config.yaml
time_shift_ms: 100
n_mels: 64
encoder_drop_path: 0.05
encoder_depths: [2, 3, 3]
encoder_widths: [128, 160, 192]
text_encoder_causal: true
text_encoder_mlp_ratio: 4
text_encoder_fused_qkv: false
text_encoder_layer_scale_init: 1.0
text_encoder_inner_norm: false
text_encoder_drop_path: 0.05
eps: 1e-06
epochs: 66.8
decay_fraction: 0.3
Rows from block 4 of the audio encoder, named by matrix and row number. Rows with one number belong to one channel. Each number is 500 + 50 x the weight over its row's rms, rounded and kept within 0 to 999. All counts start at 0. Numbers have three digits each. After the name is the row's rms in percent of the matrix's.
# convs0: first width-7 conv (encoder.blocks.4.convs.0.weight, 160x160x7), inputs 40-44, a 7 kernel for each
# convs1: second width-7 conv (encoder.blocks.4.convs.1.weight, 160x160x7, transposed), outputs 40-44, a 7 kernel for each
convs0.36 092:558526556493440463480475502550501469541577536543555537481466439434455499502474469525504509514547565499531
convs1.36 090:441423444500522530485502488440586624599442478452476504582561521427422492523529500527399410429461499510468
convs0.37 101:497464491593558379381501478474483559535520497520461527561458425563527427421517575568516503533452351430445
convs1.37 111:508473520494531528570460567540505511575548525458473464472521498500533537520496454441517493461481541565504
convs0.38 103:533522525537543577601541545548551526537517454481480499509512512422465507532520485483502541524550547519485
convs1.38 093:436433438475462448462523499475512542552532382407421467457452482489444418399431471447527524504510516511476
convs0.39 090:464474459494581517449571499507489505574566559593539497573578516478450418375414480515541544502426424431490
convs1.39 084:443504529581526510462620589518526496445411457483580587558488519488448479516513503475560543519541588438422
convs0.40 108:509470479486448445470505487437433478460454489499521512479453449450436443456472471513397372425486568596582
convs1.40 099:557514445450484529530409426450481536560540454458431454456477481544533553573566553516522547561546537496472
convs0.41 099:469468505532495473454516524478475510507398517458542594571503445553537485449452461447400457516531513502491
convs1.41 104:515511479491480529513428480521548556580533502479492528503506508501471468469502498446447463487522566582515
convs0.42 100:435467510522483467460505522520524506490457466470491507504468456503489515557565521474375405446467484501500
convs1.42 087:499477414398437500510455482508482470473484517528516543543529486518527492496522538581476551563487421401453
convs0.43 100:577499474515471463486473495500501520551545527502494498506459429553564495434395409463358426543580530504455
convs1.43 097:482460411416481498507445508483511544575519497519476511529562546477523559525535522531396405497594651631548
convs0.44 097:469541636550455488543442478483474497560565458455510529474464484514497479462491511486526383329433474503542
convs1.44 094:569574520509493535475547486494577538537424465489519519483412431503501513513506498485456470479490479487515
convs0.45 095:518569521461434434517461452446486592588590498496471473444468535509492474472457417439425383401468569621572
convs1.45 104:418460473486467484492435475476484479539569463493501454450450473502511565564525501525446459473413444497530
convs0.46 097:507489507485491493525514505491510504524526478488479451439472463405455510548540516519484487510513538547554
convs1.46 089:442428447439435439468473438423456465468451422433444461488500523412411419424431443457497469465496496484461
convs0.47 104:498553535513533500462521535487514588601538542505497489551543540508526514494490473461596567529468386425475
convs1.47 102:476501522524518539540447468444419418436435500533495461465493531554529511483421434469421415451464503526480
convs0.48 112:517538501488457481513489501519541527502478457477480504514520541379415458523552539542361437536597549510524
convs1.48 112:473463458496508513541495522503513520496482537545524536509488483487431449495545555520534527517495504469472
convs0.49 097:450396397460456425384463445473526512482448511529514533520512490570525471466454433479533511488483560615577
convs1.49 092:396376442427484540503447455451437438455475489475447457491566603504506493467509490471525538521520492448441
convs0.50 103:452515575545515521505424472471443471545560495488486461473455452453452447474491486461425379467511530533546
convs1.50 105:466477457540576547529562558495448431472489514569549490531548523523560556598558514486595550532501509515541
convs0.51 096:602629588573565586583514493446417477505480476472468454486506481428425431468504504540514500509525535522540
convs1.51 098:446473449431386405401496497473458415388424460427440453440463471434421437464473475485520500486492445398424
convs0.52 100:518506511497506482492531510514525443431484524521487431450477515553573590603573543526513533496505519535473
convs1.52 097:496472468436454457438452479452427452483508496518489465463451467455473485481472480480459503550597574517469
convs0.53 111:491509512530491440492514491435456461497550540498453487534536507511483482486504520531515560601556468443387
convs1.53 117:528509502516510496541486469423420444456471525544555549530516530448431421439481493477483494516531555566549
convs0.54 094:521483451479572564485516476472485502499478442463503482436456420477457484517504501485514562543530553584556
convs1.54 090:570610563497467521466474555476481451406405484455489498498443485625583567544561516520582614577497435427458
convs0.55 107:468566575498534548553496523527550570569558506532531505492458453465455453475479480494382352429499523502498
convs1.55 100:478440394418426431431488480453444445477581508514484491466466463556509485477537573549549544531542521473521
convs0.56 103:506525533495494513478494516507466524556535566531502491476490494495482462464492517541521500483475447396389
convs1.56 096:423498540528519541511565574503420433465490454504487489500515540505497536562565560524497462469451492520537
convs0.57 102:515523468417452489512472465444407459519489492522499503522484454547529514483479507497510470520556505451439
convs1.57 097:435400433488533531513534491466484498474432494488497484493516475425473517527504490526513513504543524525485
convs0.58 102:490473477494478455469415397420464485530535548500483492491487476472436424424417432420448452477476452425475
convs1.58 099:500450477540538511499570538496499499509477504505501518521575606526496541548535551584468440459483511487500
convs0.59 102:395465517500460433488412441457473518505478499485438425438479473483423377392442486516511466444489523535516
convs1.59 102:526516497485496496520440475509498482527587549520494488518530571523537538538554527514611582557506497514488
convs0.60 101:510505484417438469497470488477508479482548529519524512509495484571572534459443448479504492500484456467436
convs1.60 105:454427385352468485510540497481433493522529517547544512509522556467463476512567552538541491451493556589545
convs0.61 093:488532537436492482497480489510522524507534450510573526451439471506527509490438402427492451471458436508576
convs1.61 094:494474489534521489501602525531526507501473486503523453478411428463447418472502480460657637584481448467520
convs0.62 100:546486444536553486497503428500648585462456484507537567567525542519493474508506500512447512505440548544525
convs1.62 108:590553517518534508555430438505528482397472443466464485492499565540559523543577570571517490460495454391495
convs0.63 101:505494521548576555530488456457506517519537479497494465491530536484507520495458421426445405391409486537520
convs1.63 091:535486474447424415460427432457453433472551406450458463459428441507536553544506510489495517533524518468454
convs0.64 094:537486566595434405440525536498489517520485460411497568518465461553557522410397440461509496506532442472504
convs1.64 097:465432487483484428477404408412432542581636471448441519523517558536553590532492507493478462485486519556504
convs0.65 085:482471503464407416482456472507518487446431486478443449439409431456481488525548546556558493417437464470470
convs1.65 087:594558545485505503457449438477466507504460561496436485524536537571561568600618583552371408411439465501501
convs0.66 097:558596541532473467492512516553534564603579536558510487492482492523521485396412473512552491419395409396469
convs1.66 102:499548531449436533555618595509486459489448435484506465472485480463509517530468501536538542514535505606613
convs0.67 096:550568524507545575549494521516508511497474458489487481500501470490489494479475467461504558521507406410445
convs1.67 082:448436446450442452490520452429438492524499430463471478467493529513493486523528518479542532523535534543523
convs0.68 098:518510518513510508488520497475470509530540520464479510522506503552543529504481460427570561497416405452516
convs1.68 109:409416442462482500491449429427446464486484479461466462445443446422451477493471447435559526493484527560562
convs0.69 101:521468439479493421409547516504459446461487564555560569548510479437459467498529523494469492525539549564533
convs1.69 102:567549484433460456505402396415445501538527603584542515503504523477492486492518476469488467434474589607553
convs0.70 094:470488456433487454430445514517495488484457446432426470475458492538536523458406414413578484456458461457456
convs1.70 103:555503457469497534538421445454453481509557454464465488484511526554549546529507490459399370368426497497478
convs0.71 105:438422426454453489517503442413393452494493464519553517485501504470419401393437469483585560540539534535537
convs1.71 109:500483461436410425434478448411399391456533501455441469468475487527522512507510520522474463490529536521494
convs0.72 093:574618641655615561553457438455498497475475541591655668627549539462442436426429465516520526506511529522510
convs1.72 099:499517532517489466483502500509513471418466452490500498486470432489485504495498482454510543542538538529509
convs0.73 111:502381450484414422393574497456489500468487548508496522525479473577547426387471526539508518507482462497561
convs1.73 108:510507528547523547571457478508513473618621458407420477485444494553543420452405479447466413510550540551502
convs0.74 106:433370440498522504503401388434490537522491529529561564526503476529526521524521506504450416380409425418398
convs1.74 110:491439374373397398477472460435420450533576534541543527507488476466486498488507543578527537502434404458527
convs0.75 095:470511524528499463511524501459390352468599477511546510483476503521539528478441417431518510500451455540602
convs1.75 094:496492399512576581594536517486520510504430494456416534558519499494520499497528492488494465440461493492485
convs0.76 099:535487457472449417431498466436433457436408575526465456490507550537518513499476462440522545557549510482475
convs1.76 100:513490467449428436449417405415449461441422562506478461470490501492460465483515528526496479468502523490470
convs0.77 095:434481546544478442428529607550467417416435506514517529489476515554558533501457411402548523439431449427429
convs1.77 095:444424467495495486492591585546529498514420351427473507508510499537528563557585576605499457401430523570573
convs0.78 092:384375505553488506507502514539526508481512467460541566448445481530513512523502489486416506509461496507454
convs1.78 103:431421427547507455409526489482488491503514449473516563602583578459472508538537521490474397392427520535493
convs0.79 100:561564556452422494505478448538558539530534496520577547412386442483466460461432406416506525424388374435513
convs1.79 102:548511481488498522508567529508513539529524585572559540512495503543532516549557546496572538522497497511575
convs0.80 100:537476589650591339440547538505536518507491497466487596594500454556530500439427446488529521465460500532543
convs1.80 120:510521503496478468490401371396437536568570470434466488458513583500553589546515494487533535516459499502511
convs0.81 100:474421413415465505560404387470513499501482519517474488498524514454418410428480488471477449412439555540465
convs1.81 097:369466507512523522497581600577554473407436481506527494478514535452470511502486518500540582547472387403505
convs0.82 099:530503531519476436439456450435419532582578568519465470430426429538552562549509479485442443454454427469501
convs1.82 101:467459464452455477510461484477472448481500484462447452460482493555551569584601616627473479499503490501510
convs0.83 103:512466420425464471418503482475464501512475502508502536551499455544519499458444459500574526511526502508514
convs1.83 103:447449423436486540528376373413460503505530391387370430453463450524542541545557541513547561541541573532479
convs0.84 093:396408473514522476482474441446471492483467479463460463450450490398403448523550532518451443486579626571496
convs1.84 096:565517424364397454507516491466459461457480459427414435480516546528543549552559566558389449478452421407462
convs0.85 097:422420487565572505454489514541567527490461500477432427527592604516503452435497549532454460438414421409440
convs1.85 100:486436392408469486510527510486449448494518577555513517512504439420395393401416437459463469455477508503508
convs0.86 099:520478424435429461518428470546568562569546529519509467458390387410431442462507540507482464463514497448446
convs1.86 102:596571521525512541538612571533524532514503558558530552567550570511513497498536546541491487497476444458490
convs0.87 103:482492483521490468468509560562552531548590456500514490504505539456396372407445460464509473448442472436453
convs1.87 100:443448458499492466422429476456481503534569689662644604551504477402398442447441468513542591609585534451419
convs0.88 102:435484494450475506567498478433440435464493419468477443498589625493505504505454452456455460526530565589561
convs1.88 095:513548558580575514520420488465387409486546586615572557555546564452480477497494498516440456489477490480449
convs0.89 106:552530447436524536520504510496508550520461513526485468456484503494495483436399409481525540575575536550515
convs1.89 109:495462491487496506500458418422481522562526537521482437416396382573501453468476489496463439444473500506517
convs0.90 099:439446498482495489484521543599522481529561523488545458473522492424394456505498470455486457386429520539559
convs1.90 112:469484449462493472466581564502509490508546461497480482468433463536550520552548515490570537573548499449519
convs0.91 098:430487437434472457421461449471560597555512517556518454461466486537534535493481469468503511571567524520513
convs1.91 101:541538493459517493525514493501476475485481530472443447505541570489483541638647612510631532487510465482506
convs0.92 096:479454500549504481493435434436473495504494504477510546513484464451490543549502436444476501517539598620525
convs1.92 098:476476477484513517487359399434502546554509434428462562608597520587593615588555497424528590513448407422407
convs0.93 100:542550573585584552584462471488515534534519486497502499491496501433415434478483445428483488489524506513531
convs1.93 104:446467461459440438451467451419454465456453391419473531544537544501511540521490464454526495463425394384394
convs0.94 098:482482439491499483498521474461497503510495590567482449481537568380377404447500518524500508514481407432419
convs1.94 097:500495487509534523487505453448442416465520499489495520522489450551565559581529507491527494486574598556505
convs0.95 098:501520460446493521499517519478513602630586518508485502505458466503477475494477405430526515494416369439535
convs1.95 100:496521548529496464496487499453413444461478486467427476530564604499490528532508504531533469399395478571567
convs0.96 106:528530526534498459474412402405435491555591456457454470487482480478500501503534532529483490487549538492502
convs1.96 106:487514545515475419420439410424491513523512503511485482463483485516521516508493511502495471411388426471495
convs0.97 102:465478538575558557534535543534538534545582506509539551541525486430432468506527544554464432424459525476450
convs1.97 109:507536541533501445451485490516499478477502492509527542537521513488507540545535519537545566563524459469498
convs0.98 091:531495525559506533543413420442454431432501509500489540542477470522531535529500465419368423494467474476459
convs1.98 116:504477439424440459480458457466526530494452580546485474497510497532538545546529505460509477447421431469487
convs0.99 098:456505469452400386418403433434442456476464489529551553548557555531495481460478514519419408451426400447520
convs1.99 098:585534498500486460411476478458518545496480475409421456484526542506490513550545544549528486478499497487502
convs0.100 103:549558538539546530497458486498510544543486439444451439459467495439428400391425452470534580639657599569522
convs1.100 108:497488472438424409396495451406408437484497512549554523513475421537566578572556572603517523539539521506464
convs0.101 097:409435461485479461481385442513504483485518556545514510528510450430451509524503478460544580537513515457435
convs1.101 095:481432440473496502460611573522527528510523575475397476503525559473478497517531525529491465399459537545533
convs0.102 102:550561519489570537452491525529528501477441503546564525552560475445478504520518500481485536565526486566577
convs1.102 104:542551494487471424445437444417480489487447426340402506484478463555553549530534476460524539537541541461374
convs0.103 102:452545536450423467481468546528496554539503450509500471463435502465440421433491517538532519533524470461445
convs1.103 102:475494475450465525531478518504514525588572452450420395405451480588510517511515544572557557552520501541535
convs0.104 100:521500492493482534510538536487457446456520521487524528492496504396396433520530507495650672561400381399405
convs1.104 108:547533550548512467522518551566577559543550569553512520495492478576554510460416404450470462449511570547503
convs0.105 100:489503478437442458452511520561551508509500441465469487461463528580561516459422455471535436380411463421428
convs1.105 099:559510416425436477536481457429452473505579565542535503504510519560545521502514519491456403349400440471476
convs0.106 104:492454472482479521535518471462469473551615457426449463489522564536542526518538549558566529503534582531475
convs1.106 104:502517521552528515501495479452518489488549495477500526494498469576597565518491496489356369501588592590562
convs0.107 096:507526521566582553522463445442438495538489454461444525541559517471484462463492532521475504526534494463452
convs1.107 090:493451464508544525515486525528437415393402511498472500515514510475471452472470472447461447432472503487422
convs0.108 104:445494496481459472509511463429433448467521514571577554501486523574574587586568533488504500469462483437464
convs1.108 109:425439429508556566538454433419420482460402468440396423441446474428480526537521510538523508523510496430420
convs0.109 093:548546544537505503519456432415429419413447484526562585570521511460484494505492509518587603547456480498500
convs1.109 102:506415386392460513510473454456433464490495385387412454495518529460499501525531532563423350347424519571588
convs0.110 109:546521484542593616630445497482511558568538550559483462483458440434437459509540532503477499557572542618550
convs1.110 105:450386365403466485523461487459458489538522459435436434485547554509520533526520517471498491491436489516451